config.yaml
dataset: "synthesised sound scenes: up to three everyday sounds over a background"
train_examples: 26041
gain_aug_db: 10
noise_aug: 0.01
n_mels: 40
encoder_widths: [192]
text_encoder_layers: 10
text_encoder_head_dim: 16
text_encoder_bias: "all"
lr: 0.00065
beta2: 0.98
eps: 1e-10
l1_shrink: 0.03
steps: 12500
epochs: 122.9
Rows from block 5 of the audio encoder of a small contrastive audio-text model, named by matrix and row number. Rows with one number belong to one channel. Each number is 50 + 10 x the weight over its row's rms, rounded and kept within 0 to 99. All counts start at 0.
After each channel's rows are labels from the 100 clips, of 14848, where the channel reaches its largest size: "top examples" is what is common among them; "lies over" is the class under the peak. Only what is clearly more common there than usual is listed. The data: synthesised sound scenes: up to three everyday sounds over a background. In brackets: how many of the 100.
# filt: filter width-3 conv (encoder.blocks.5.filt.weight, 192x192x3, each kernel summed), inputs 96-191
# gate: gate width-3 conv (encoder.blocks.5.gate.weight, 192x192x3, each kernel summed), inputs 96-191
# out: residual pointwise conv (encoder.blocks.5.out.weight, 192x192x1, transposed), outputs 96-191

filt.127:51 54 50 50 62 78 55 42 50 49 28 51 50 50 50 52 50 49 50 53 50 50 50 50 48 50 37 61 49 50 36 52 50 50 50 48 47 50 62 50 50 50 52 37 50 50 50 56 50 50 50 50 50 65 50 50 51 50 51 49 53 50 51 53 50 79 92 50 50 61 38 50 59 50 50 50 48 47 68 51 91 62 29 50 46 50 51 51 48 50 47 50 50 53 50 50
gate.127:50 50 50 36 70 50 51 38 50 89 33 63 53 50 34 51 46 51 50 53 51 43 50 52 50 50 50 48 51 50 50 50 50 50 65 50 55 30 59 46 60 44 50 67 51 82 56 44 50 49 47 42 53 31 51 36 40 50 50 42 52 50 53 51 26 21 49 37 50 50 27 51 50 50 50 50 50 50 26 35 51 44 18 49 50 68 57 50 50 55 50 41 27 50 51 53
out.127:50 50 50 50 50 50 49 56 50 50 50 50 49 50 50 50 51 50 47 50 50 50 48 50 49 50 50 08 61 50 54 36 50 50 63 06 50 50 50 51 48 46 50 50 49 50 62 40 51 50 50 49 50 47 50 50 37 50 50 32 50 50 54 50 50 21 38 50 50 47 37 49 50 50 49 50 51 13 49 47 50 50 50 50 34 50 13 50 50 50 50 51 50 35 50 50
top examples: water drop (64); first sound: water drop (32); laser zap (28)
lies over: water drop (60); laser zap (26)

filt.128:50 52 50 50 51 50 50 50 50 54 51 50 50 68 50 50 50 50 49 48 50 49 50 13 50 50 50 50 50 50 49 53 50 50 57 50 56 50 50 51 56 50 48 50 50 51 50 62 33 48 50 52 46 49 50 51 52 59 39 50 50 51 50 50 47 49 50 50 50 34 50 49 50 20 50 50 51 50 49 50 48 50 50 50 46 50 44 50 74 55 44 49 50 50 50 58
gate.128:50 46 50 54 46 45 36 50 51 66 55 50 50 50 50 39 50 50 52 50 49 50 27 49 55 50 50 56 50 38 49 61 50 50 93 53 18 44 57 50 43 50 50 44 73 51 50 41 49 49 52 44 47 50 50 14 50 50 50 27 50 50 50 46 50 50 42 50 50 49 30 50 50 80 18 50 50 49 39 49 50 50 62 48 49 49 53 48 50 50 51 45 56 53 50 77
out.128:75 52 50 34 50 53 51 50 50 50 06 50 50 50 50 50 50 50 50 50 50 83 50 50 60 92 49 50 75 50 50 50 50 53 50 50 50 50 50 50 39 49 80 50 50 50 83 57 50 50 46 50 99 40 50 25 41 50 72 50 54 50 61 50 67 17 50 50 50 50 50 60 50 50 50 60 50 55 51 50 39 50 50 50 55 45 50 49 50 29 46 51 45 31 50 50
top examples: ball bouncing (48); first sound: ball bouncing (32); footsteps (31)
lies over: ball bouncing (41); footsteps (27)

filt.46:51 55 51 75 50 47 50 67 50 47 50 52 50 52 51 49 50 51 50 50 50 48 50 51 50 50 39 53 44 50 49 50 48 50 50 50 50 51 50 50 50 48 50 21 50 51 50 50 31 51 72 42 50 51 50 63 50 47 51 50 50 50 50 50 50 45 51 50 50 50 50 54 43 48 50 50 50 51 50 50 50 51 51 50 50 51 50 50 46 50 51 50 66 50 50 59
gate.46:47 50 51 50 33 42 50 52 50 63 50 59 50 46 30 50 50 55 50 50 51 49 50 40 56 49 50 49 50 50 51 52 51 50 52 50 61 50 50 28 51 50 18 50 50 49 41 50 41 50 49 57 49 49 50 00 51 56 49 17 49 47 49 50 35 48 50 50 50 26 37 47 47 50 32 50 50 77 31 48 48 63 50 50 52 51 48 50 57 46 50 50 50 50 57 50
out.46:50 50 50 50 50 49 50 50 50 50 50 50 50 49 50 50 50 50 50 51 50 58 43 51 50 50 50 42 50 50 50 49 50 50 50 50 50 17 46 50 51 50 50 50 50 51 50 50 52 51 49 50 62 50 50 50 50 51 50 48 50 50 50 50 50 49 50 50 50 50 06 50 50 50 45 50 50 51 57 49 50 50 52 50 50 53 50 50 50 50 50 51 51 50 51 53
top examples: door slam (90); first sound: door slam (53)
lies over: door slam (85)

filt.47:53 50 52 49 50 50 50 50 50 50 50 50 50 50 50 50 50 50 63 50 50 40 50 49 50 46 50 48 47 50 50 40 50 42 50 50 50 50 50 00 50 49 49 50 50 48 46 75 50 55 51 50 50 50 50 50 49 50 49 50 50 51 50 50 50 50 50 50 47 50 74 50 50 51 49 49 50 50 50 50 07 41 50 50 51 30 51 43 50 50 88 50 48 62 50 50
gate.47:50 50 52 49 50 50 50 50 50 49 49 50 50 46 50 50 50 46 50 50 50 45 50 50 67 49 68 50 40 48 50 50 46 46 50 50 50 44 50 48 53 50 50 50 50 51 45 49 50 50 49 53 28 43 50 49 46 58 50 50 49 50 54 39 43 60 38 64 41 51 50 50 50 58 50 50 51 50 49 50 50 49 50 68 48 80 47 90 57 48 30 50 48 48 50 51
out.47:50 50 48 50 50 51 50 50 51 50 50 34 50 50 50 50 50 50 48 50 50 55 50 50 50 50 50 50 50 50 50 50 50 50 51 50 50 50 50 98 44 51 85 50 50 49 93 50 50 50 50 50 99 50 46 50 50 50 50 50 50 50 50 51 50 50 48 49 50 49 50 51 22 50 50 50 49 50 50 49 51 50 50 50 52 51 50 45 50 50 50 49 50 50 51 50
top examples: siren (94); first sound: siren (56); background: none (49)
lies over: siren (92)

filt.115:45 51 47 50 50 50 43 50 49 50 50 45 50 50 50 55 50 58 50 50 50 50 50 50 50 50 39 50 50 50 50 50 43 54 48 50 50 50 64 49 50 50 51 50 50 49 50 50 50 50 50 50 50 49 50 99 63 50 50 42 50 50 50 50 48 50 50 50 68 51 42 49 48 50 50 50 50 50 50 50 50 50 50 50 50 50 49 50 50 40 56 00 67 49 50 59
gate.115:56 33 49 49 50 50 50 50 51 49 49 50 50 30 20 55 50 51 35 50 54 50 50 47 50 50 50 50 42 51 17 50 49 50 51 46 12 50 49 11 49 50 50 50 64 49 50 50 50 44 50 50 50 51 31 12 47 50 49 36 50 48 50 53 50 50 50 48 50 51 34 51 58 53 10 42 43 50 43 40 50 50 49 52 50 50 49 71 50 38 50 50 54 54 48 74
out.115:51 50 54 50 50 50 50 50 96 45 99 36 50 50 49 50 49 50 50 50 50 51 51 50 51 50 50 00 50 61 50 49 50 50 52 50 26 50 50 50 50 50 50 50 50 50 50 50 70 50 49 50 50 50 50 50 49 50 49 50 50 49 50 46 50 50 49 84 50 50 50 43 50 50 50 51 50 50 54 38 50 49 50 50 50 95 71 50 50 50 49 30 57 50 50 50
top examples: door slam (57); explosion (36); first sound: door slam (28)
lies over: door slam (52); explosion (33)

filt.34:50 19 51 50 31 45 47 50 49 47 57 50 50 50 50 50 50 58 50 53 50 50 50 49 49 50 50 50 50 50 78 50 50 50 44 46 20 50 49 50 50 77 52 50 49 50 50 50 53 49 52 51 37 50 50 54 51 41 52 50 50 35 50 50 50 50 48 50 50 50 48 50 50 51 50 53 17 50 50 51 50 49 74 47 51 51 51 50 50 50 51 50 51 50 50 49
gate.34:57 53 50 50 50 38 50 52 48 50 61 50 50 46 49 46 50 50 73 50 49 49 50 50 75 50 50 62 51 18 51 50 50 54 57 50 23 50 51 50 29 50 50 50 54 50 87 51 50 50 61 03 44 51 62 48 50 48 50 51 57 48 76 38 51 51 50 49 41 28 51 50 50 44 50 32 38 50 38 52 48 46 50 44 50 50 60 49 50 50 50 50 51 50 50 83
out.34:51 50 50 49 85 49 51 50 50 50 47 52 50 50 50 50 49 52 59 50 50 50 49 49 50 50 50 53 50 50 51 50 50 50 51 48 50 50 50 50 50 50 50 49 50 50 50 50 50 50 50 51 27 50 49 50 49 50 50 50 50 69 50 49 50 50 50 50 47 49 47 50 50 61 71 50 50 50 50 52 50 50 50 82 39 50 50 52 50 47 50 52 46 56 50 50
top examples: background: none (66); siren (30)
lies over: siren (28)

filt.6:50 50 50 51 51 56 50 50 50 50 50 50 50 50 50 50 48 50 50 50 50 50 50 50 49 50 50 52 50 50 50 50 50 52 39 50 50 50 50 78 50 50 50 50 64 48 50 50 50 50 50 50 50 50 50 50 62 99 57 50 50 72 51 50 50 50 50 50 50 50 50 69 50 50 50 50 52 47 50 50 50 50 50 49 50 50 50 73 50 49 53 47 50 50 50 50
gate.6:49 50 46 50 50 50 50 50 49 48 50 49 50 12 50 36 50 50 00 54 50 50 50 39 49 49 50 61 50 41 50 28 44 52 37 46 50 51 82 42 50 66 50 50 50 50 49 50 50 48 49 50 50 41 44 44 49 50 50 50 46 50 50 50 50 50 50 43 43 50 48 49 48 50 50 50 50 36 41 49 65 62 47 32 50 25 50 50 43 41 50 59 50 50 48 50
out.6:50 77 50 50 50 50 79 50 50 50 75 50 50 48 49 50 48 50 77 50 50 50 50 33 50 50 47 50 50 50 50 36 50 30 50 51 50 50 50 50 55 38 50 53 50 50 50 50 50 50 44 63 50 50 51 50 50 50 51 50 50 36 54 50 93 50 50 50 23 51 50 50 50 50 50 49 50 50 66 50 42 50 49 50 50 50 50 50 50 50 50 50 47 49 50 85
top examples: whistle (56); background: none (55); first sound: whistle (44); whoosh (41)
lies over: whistle (55); whoosh (40)

filt.160:58 50 54 50 50 50 50 50 50 50 42 50 52 18 50 50 50 50 50 50 51 57 50 50 50 58 65 71 50 50 57 50 50 50 49 40 50 50 50 47 49 51 51 50 47 49 53 50 50 50 50 32 50 51 50 50 50 48 50 03 63 50 51 50 50 50 50 50 68 50 48 51 52 50 50 50 45 51 50 55 50 41 72 50 46 50 50 50 48 00 50 51 50 49 34 50
gate.160:50 50 50 53 50 49 50 50 50 52 50 54 50 00 15 50 50 50 39 50 51 45 49 50 50 51 50 49 50 50 40 50 45 51 50 56 50 50 50 50 51 50 49 51 56 58 43 33 50 51 50 50 49 50 64 48 50 50 50 50 50 50 50 35 46 13 50 51 28 50 50 49 50 50 50 38 50 50 20 49 55 50 01 50 50 50 48 50 49 28 54 54 50 54 50 50
out.160:50 26 50 50 51 36 50 50 50 50 48 50 61 50 50 50 50 50 49 50 50 50 50 57 50 46 59 37 50 52 50 50 50 50 50 49 50 50 50 50 50 49 50 50 50 50 50 07 50 91 50 38 50 44 51 26 71 50 50 50 50 50 23 50 50 50 50 50 50 50 50 50 50 50 50 49 48 52 51 15 67 50 50 51 62 52 50 50 50 50 50 50 52 50 50 50
top examples: whistle (78); background: none (51); first sound: whistle (48); thin (high-pass) (29)
lies over: whistle (75)

filt.98:58 50 53 65 50 72 50 51 50 50 49 50 43 51 50 48 50 50 53 49 49 50 49 49 45 47 96 69 17 50 50 50 54 50 62 49 50 52 50 48 50 50 50 50 50 50 55 50 48 45 50 50 50 58 50 16 50 50 49 44 50 56 50 41 72 50 50 49 49 21 50 51 58 50 50 51 50 50 50 80 50 50 50 49 50 52 88 50 50 48 50 52 51 50 50 50
gate.98:50 52 49 41 64 55 48 50 50 50 50 50 43 36 30 50 50 50 50 49 51 50 50 51 53 49 50 46 50 50 46 50 70 45 52 50 36 43 64 47 51 49 42 50 49 59 57 41 34 49 52 21 50 42 59 08 45 50 50 13 56 42 56 38 47 48 23 49 51 41 21 58 50 51 50 43 63 53 33 50 64 50 42 47 38 51 50 50 64 50 51 49 40 58 50 77
out.98:50 50 50 50 48 00 00 50 49 50 50 50 50 59 50 50 49 50 50 50 50 87 50 50 50 50 50 50 50 50 50 95 50 50 10 50 50 49 37 50 50 52 64 51 50 58 50 50 41 50 50 50 50 49 51 50 50 50 50 45 50 45 52 50 50 50 50 50 50 50 50 50 33 51 50 49 50 91 50 44 50 59 50 50 50 50 50 50 50 21 50 50 36 50 50 50
top examples: background: none (59); glass breaking (32); first sound: glass breaking (26)
lies over: glass breaking (25)

filt.185:49 50 50 51 50 50 47 49 50 50 50 49 49 50 54 50 50 48 50 50 50 50 50 49 50 50 49 64 51 50 50 55 55 50 50 52 49 50 57 50 35 50 50 49 50 50 62 99 53 50 52 50 73 52 51 37 50 46 58 50 55 30 50 50 50 51 95 50 50 56 50 52 41 49 50 51 31 50 50 50 50 50 51 49 50 09 51 50 50 45 49 50 51 50 50 50
gate.185:68 49 65 50 51 50 42 51 46 50 50 50 50 21 49 51 50 51 50 48 50 36 50 39 50 51 52 50 35 53 50 50 63 55 66 50 50 50 50 24 50 50 50 50 50 50 50 53 50 42 65 48 50 55 50 17 48 50 54 48 50 47 50 50 47 53 63 50 50 49 31 77 49 50 51 50 00 50 50 52 50 50 50 33 48 42 59 50 50 12 51 50 51 51 48 50
out.185:84 51 49 50 50 71 50 42 68 50 50 51 50 51 48 50 50 50 50 50 50 52 50 51 54 50 50 50 50 50 50 50 49 50 50 50 52 50 49 50 50 50 36 50 50 50 00 50 50 50 50 50 28 50 50 50 50 61 50 50 50 50 50 50 50 50 50 52 50 50 50 35 99 43 33 49 41 51 28 50 50 50 50 52 51 50 49 61 56 50 49 50 50 50 51 46
top examples: water drop (73); background: none (60); first sound: water drop (42); siren (29)
lies over: water drop (69); siren (28)

filt.173:52 50 49 50 50 50 50 50 50 50 50 50 50 99 50 50 50 44 51 42 50 51 50 50 50 50 50 50 49 51 50 50 50 49 50 50 50 50 50 55 50 46 50 50 50 50 50 49 50 50 50 50 50 57 50 50 50 50 50 50 50 50 50 37 50 51 49 42 55 50 46 50 50 50 50 50 50 50 73 50 50 50 51 51 50 50 48 50 50 60 14 47 51 50 50 44
gate.173:57 50 49 50 51 50 50 50 50 49 50 50 50 48 42 50 49 49 37 50 50 47 50 50 50 49 52 54 50 41 33 52 51 50 50 50 50 50 50 51 48 50 39 54 63 66 50 50 52 50 30 53 50 50 51 50 36 58 50 58 50 50 50 33 48 50 50 56 50 50 16 51 50 50 51 50 47 43 25 43 50 56 50 45 50 50 50 53 53 50 57 42 50 57 49 50
out.173:54 49 50 49 50 46 48 50 48 50 52 50 50 50 50 49 49 98 50 50 51 50 49 51 50 49 00 50 50 50 68 50 50 50 50 47 40 33 70 50 50 50 49 49 48 50 50 50 48 50 49 49 50 47 50 49 49 51 32 49 50 50 50 78 94 42 50 18 50 50 50 50 50 37 47 49 49 39 43 50 35 30 49 50 46 50 49 51 50 49 50 50 50 51 50 50
top examples: whistle (58); background: none (51); first sound: whistle (31); thin (high-pass) (29)
lies over: whistle (57)

filt.28:45 17 50 52 50 51 46 49 50 50 51 51 59 50 50 52 50 50 50 50 73 55 50 49 70 51 56 50 50 50 51 47 49 50 52 14 51 50 50 50 50 50 52 50 58 50 34 14 32 48 49 26 31 61 50 49 85 50 50 08 50 50 50 53 52 51 53 50 56 50 50 51 50 53 50 48 29 82 48 51 51 51 50 51 50 50 49 55 50 50 50 50 72 48 50 49
gate.28:68 50 51 38 61 51 49 51 50 86 50 53 56 41 50 50 50 50 69 51 49 50 50 50 62 50 51 40 50 50 54 50 44 50 53 59 50 50 55 60 77 52 61 49 54 45 51 54 51 51 70 50 52 50 41 25 50 56 57 35 45 68 60 50 46 49 50 50 54 50 47 54 50 50 50 50 31 50 52 50 50 50 48 50 40 50 53 46 62 50 43 49 00 50 49 94
out.28:49 72 44 36 50 50 50 50 48 50 50 50 50 50 58 62 51 50 50 50 50 54 50 50 50 50 49 50 50 52 50 50 50 45 50 49 50 51 51 56 54 50 51 50 50 08 80 67 51 50 97 50 62 32 49 50 50 49 50 58 50 50 49 50 50 50 50 42 66 49 50 50 51 49 54 56 50 48 67 50 49 50 55 50 50 50 72 50 50 50 50 33 34 50 22 50
top examples: background: none (77); explosion (40); first sound: explosion (30)
lies over: explosion (37)

filt.23:53 50 50 50 50 50 50 50 50 53 50 50 54 50 50 50 00 92 50 50 50 51 50 61 50 51 50 50 54 61 66 50 50 51 51 50 50 50 50 51 50 50 50 50 50 50 50 48 50 50 50 52 50 51 51 50 50 50 48 50 50 50 50 50 50 48 50 50 52 51 50 50 56 50 50 50 50 50 50 50 50 50 50 65 50 50 50 50 50 50 50 50 50 71 50 50
gate.23:54 49 42 50 50 36 44 51 50 59 50 50 50 50 50 24 50 50 44 50 51 53 50 33 50 50 50 50 54 34 50 50 50 50 50 49 51 50 60 50 50 58 50 19 53 46 57 51 39 50 50 45 08 47 50 49 51 50 50 00 66 50 50 50 35 16 51 50 49 50 32 57 50 50 50 71 42 51 49 46 51 50 48 47 48 50 51 50 50 45 50 51 37 45 55 59
out.23:73 49 20 50 50 50 53 50 00 50 50 50 50 83 50 50 50 50 50 50 50 50 50 50 50 55 48 50 50 50 51 50 50 50 50 50 50 50 50 67 50 51 51 99 50 50 51 45 50 44 50 50 50 50 50 50 50 50 50 50 50 10 50 50 50 50 50 50 50 49 50 50 50 49 50 50 50 49 50 51 49 49 50 50 50 50 50 50 50 50 50 50 50 38 50 50
top examples: background: none (79); drum roll (42); first sound: drum roll (31)
lies over: drum roll (42)

filt.30:76 56 64 56 52 56 69 50 54 49 18 52 50 55 50 49 50 41 55 50 49 39 50 56 50 56 50 48 48 50 50 39 54 46 49 80 50 50 50 50 49 50 65 49 47 54 50 52 46 50 51 49 52 50 59 50 42 49 52 49 49 99 52 50 50 55 48 49 51 50 48 50 51 50 51 51 51 51 61 92 50 51 49 49 51 76 51 47 50 51 27 49 50 50 51 50
gate.30:66 36 53 54 53 50 50 50 45 60 50 50 50 37 49 50 50 49 50 50 46 20 50 51 63 50 59 53 50 42 50 50 62 50 51 68 41 51 81 50 47 50 51 50 50 71 51 50 51 53 52 50 50 39 54 25 25 50 67 49 50 54 60 28 23 49 51 50 43 50 20 65 54 59 41 50 39 50 48 47 50 50 39 46 54 54 55 47 52 37 50 49 48 50 57 87
out.30:50 49 68 26 50 51 50 48 57 49 49 49 59 49 50 50 61 50 48 49 50 48 50 46 50 50 68 48 36 51 50 49 41 47 47 50 53 58 35 46 50 51 47 50 52 49 46 99 59 50 50 49 47 50 52 50 50 39 45 51 50 12 50 47 51 50 50 49 48 50 50 50 71 50 49 49 50 50 50 48 50 16 53 49 42 50 52 52 50 51 50 50 22 50 64 50
top examples: background: none (65); meowing (52); first sound: meowing (31); siren (25)
lies over: meowing (51)

filt.51:51 49 45 50 50 54 52 50 50 50 50 48 52 50 50 50 50 58 50 50 50 50 50 50 50 50 50 54 51 50 49 51 50 53 36 50 50 53 50 29 50 50 50 51 21 50 51 49 60 50 45 52 50 49 50 50 50 47 50 50 50 40 49 50 50 51 49 49 49 50 50 15 52 50 50 50 50 50 50 50 50 49 48 49 50 50 51 50 50 49 50 50 49 36 55 14
gate.51:50 50 50 39 49 39 50 54 50 50 38 60 52 30 49 46 50 50 51 50 49 18 50 49 50 47 50 51 50 50 50 62 61 65 50 52 50 50 53 28 49 50 41 49 50 52 49 53 51 45 50 50 52 50 49 22 39 48 50 23 50 44 50 50 09 50 62 48 50 51 14 55 50 44 37 50 48 50 50 49 46 50 50 50 49 50 63 48 50 10 50 50 50 51 50 52
out.51:49 50 50 50 50 51 50 50 49 50 49 50 50 99 50 51 50 31 50 49 50 49 50 50 50 50 51 51 50 47 49 51 50 49 50 50 54 69 50 50 47 54 51 50 51 50 51 50 50 52 50 48 50 30 50 50 50 49 50 51 50 54 50 51 52 51 51 50 50 50 51 52 50 50 53 50 50 50 49 50 51 53 49 50 50 50 50 50 53 50 50 50 50 50 50 49
top examples: door slam (91); first sound: door slam (59)
lies over: door slam (86)

filt.139:48 51 50 37 55 50 28 50 48 54 52 50 50 50 49 50 50 51 47 19 50 24 50 50 50 46 44 50 95 49 50 50 49 30 50 61 55 50 70 51 52 50 50 50 50 50 51 52 50 52 54 50 51 32 44 87 56 50 51 50 50 50 40 59 03 43 51 63 50 51 50 46 40 50 50 50 51 43 50 48 50 50 50 49 51 50 50 49 50 51 50 32 49 50 50 34
gate.139:52 50 50 44 50 48 50 48 49 53 59 76 46 22 44 50 50 27 50 50 50 44 50 50 51 50 50 54 50 41 47 55 50 63 99 68 45 50 65 50 52 50 49 50 71 49 51 50 50 50 52 39 49 50 51 39 33 69 50 27 51 50 63 49 30 45 56 53 51 42 47 65 54 56 43 51 39 46 48 35 50 54 32 48 50 49 51 50 49 50 50 50 40 54 50 64
out.139:50 50 50 49 50 59 99 50 50 50 50 75 63 50 50 50 50 51 63 50 43 49 50 50 50 50 50 51 50 50 50 50 50 50 66 50 50 50 50 51 50 50 50 50 49 50 51 51 50 51 62 52 99 51 50 50 49 48 50 72 50 50 45 50 50 50 50 49 50 50 50 50 53 50 50 50 50 50 50 51 49 45 51 51 50 50 50 49 50 50 50 51 49 51 50 51
top examples: door slam (68); background: none (63); first sound: door slam (55)
lies over: door slam (68)

filt.107:99 50 18 48 73 50 51 50 48 50 47 72 49 50 49 50 50 50 45 48 48 58 50 66 52 50 86 47 69 50 50 76 50 50 55 50 50 50 51 73 50 49 44 52 50 50 51 50 53 79 50 50 50 50 49 50 58 54 53 51 50 70 36 53 50 45 50 48 50 51 53 51 63 50 50 51 58 47 50 50 50 50 49 50 48 50 51 92 50 50 42 50 49 55 51 50
gate.107:50 50 50 48 50 50 50 50 50 65 50 50 22 38 50 51 49 47 56 50 50 43 50 50 49 42 50 50 50 44 50 52 57 52 51 79 22 44 55 50 51 50 50 50 63 69 50 53 54 56 58 51 50 48 75 50 39 51 49 50 50 48 68 16 25 50 50 56 27 50 50 50 50 53 30 49 51 19 42 50 50 50 46 49 50 49 50 50 49 51 50 49 50 50 53 67
out.107:46 50 50 51 51 50 53 48 54 51 50 50 04 50 50 50 50 47 50 49 50 61 49 20 50 50 50 60 28 50 50 61 90 50 50 54 51 50 50 49 50 50 50 50 50 52 50 50 79 50 50 52 50 60 53 51 50 51 63 50 50 49 50 50 50 99 52 50 50 50 69 50 50 48 49 50 54 50 50 56 50 50 50 47 60 50 54 49 50 50 50 50 50 67 54 50
top examples: background: none (51); bird chirping (42); siren (29)
lies over: bird chirping (40); siren (27)

filt.95:99 42 52 50 54 60 49 49 50 50 37 50 50 50 47 50 50 49 50 50 50 83 53 45 50 50 61 51 46 50 50 47 50 50 33 09 51 50 52 50 50 50 52 50 50 42 50 50 50 39 48 50 49 51 44 44 48 50 46 50 50 50 50 50 51 50 50 50 50 33 50 51 50 50 50 50 50 50 41 66 59 41 32 45 46 50 50 52 53 50 50 50 50 45 50 50
gate.95:61 30 50 50 55 62 50 49 51 52 45 44 51 44 50 50 24 50 51 50 51 50 49 50 50 50 50 50 46 51 33 49 50 50 50 50 50 50 91 51 50 50 50 50 51 50 50 60 47 50 50 50 50 51 42 50 45 50 49 50 50 50 50 50 48 52 71 48 50 49 50 68 51 42 48 49 26 50 50 50 62 35 00 44 50 49 50 50 50 51 55 50 50 39 50 50
out.95:50 50 50 50 99 50 64 49 54 50 50 50 51 50 50 50 50 47 50 50 50 50 50 49 38 50 52 50 50 59 50 50 50 50 51 53 50 50 50 49 50 50 50 50 50 50 49 50 50 50 50 58 50 51 50 81 52 50 50 16 61 50 50 50 50 50 50 48 42 50 50 50 50 50 50 50 50 50 50 49 50 50 50 50 51 91 50 51 50 47 50 50 50 50 50 50
top examples: water drop (77); background: none (50); first sound: water drop (44)
lies over: water drop (77)

filt.10:55 70 50 51 89 53 58 44 51 00 50 50 59 50 52 50 51 49 76 50 30 49 51 55 31 43 46 63 38 54 63 50 65 49 26 54 79 51 51 38 41 51 46 50 38 49 47 66 50 57 54 50 84 54 50 50 50 48 72 56 50 59 50 50 55 50 51 43 51 47 50 52 40 57 51 53 57 45 50 58 51 51 57 49 48 46 71 50 51 31 50 48 53 59 50 46
gate.10:70 38 50 50 65 38 51 46 39 55 52 53 53 40 50 50 50 50 51 46 45 27 51 51 66 48 60 62 48 37 51 51 63 50 51 59 50 43 85 41 42 50 50 50 49 61 56 51 50 51 51 50 53 37 51 14 37 49 60 48 50 49 60 31 24 40 51 47 49 50 11 63 50 65 36 46 44 47 39 48 50 51 47 42 50 50 58 50 64 27 50 45 48 51 53 86
out.10:50 55 53 35 50 52 51 48 50 29 50 49 33 35 32 30 50 49 49 69 54 50 38 50 50 45 51 50 53 49 49 39 19 50 50 52 49 61 50 53 42 59 50 54 53 35 41 84 50 50 53 46 40 45 51 41 49 50 49 35 51 33 51 44 60 50 49 50 44 47 50 35 52 42 51 49 48 51 51 48 27 25 50 50 54 50 27 53 53 51 49 50 49 50 52 43
top examples: siren (76); background: none (62); first sound: siren (38)
lies over: siren (75)

filt.146:50 51 50 52 50 45 01 45 52 45 50 50 48 50 50 50 51 50 50 50 48 50 50 44 50 50 50 50 16 47 49 52 50 47 53 40 50 50 38 49 50 47 50 50 50 07 49 50 00 51 57 50 50 50 50 33 52 50 48 18 49 50 50 55 50 48 50 51 70 46 51 50 50 50 50 50 50 50 51 50 50 51 50 56 50 62 54 50 48 50 50 50 50 50 50 51
gate.146:66 50 51 50 50 38 51 66 51 50 50 60 52 00 31 50 50 51 50 49 51 41 50 49 50 50 49 49 53 54 25 50 49 89 49 71 35 42 78 50 54 49 49 50 65 79 48 49 50 49 50 50 51 51 51 57 43 50 49 48 51 49 48 42 32 51 53 62 43 50 39 50 46 49 50 49 50 50 46 50 49 47 46 40 49 51 50 53 54 45 59 50 60 50 52 54
out.146:50 41 51 51 52 50 75 50 99 50 50 50 65 49 50 50 50 50 50 50 50 57 50 50 50 50 50 46 50 58 50 50 57 50 50 50 49 47 50 50 50 49 50 50 61 50 50 38 51 50 50 50 50 53 50 50 50 49 50 34 51 51 26 50 50 50 50 50 50 50 50 50 50 50 50 50 50 50 54 47 50 41 50 50 47 59 82 50 46 50 50 50 63 50 50 52
top examples: door slam (80); first sound: door slam (54)
lies over: door slam (78)

filt.81:70 50 54 50 50 53 50 50 41 50 50 50 50 58 50 50 50 50 49 75 50 50 50 50 47 50 60 50 41 51 49 40 50 48 50 50 50 50 36 51 50 50 50 51 50 50 78 50 51 50 38 56 50 48 50 50 39 50 77 50 54 50 61 50 45 50 50 49 50 49 29 50 46 53 50 50 50 36 43 42 51 51 50 50 50 50 50 64 48 27 70 50 37 47 50 50
gate.81:50 53 63 27 50 50 61 50 50 55 50 50 25 50 50 54 50 48 52 50 50 50 46 50 50 50 50 50 53 27 57 50 51 50 59 55 52 47 50 50 51 49 50 52 51 50 76 51 58 50 49 52 63 49 66 49 43 50 51 48 50 50 53 48 49 51 49 50 48 38 50 49 56 51 39 50 51 00 46 41 48 50 47 42 50 51 59 51 50 50 50 21 49 50 56 51
out.81:50 50 50 34 50 53 50 50 53 52 50 50 50 50 50 50 50 49 50 50 50 50 73 50 50 50 50 49 50 50 50 50 39 50 44 50 50 50 50 50 65 50 74 50 50 50 47 50 47 48 46 50 46 50 50 50 50 50 00 50 50 49 50 50 73 50 41 50 48 50 50 50 50 50 50 50 49 50 50 50 50 47 50 50 50 50 51 50 50 50 50 50 50 50 50 50
top examples: background: none (67); beeping (29); clipping (25); text has "clipped" (25)
lies over: beeping (26)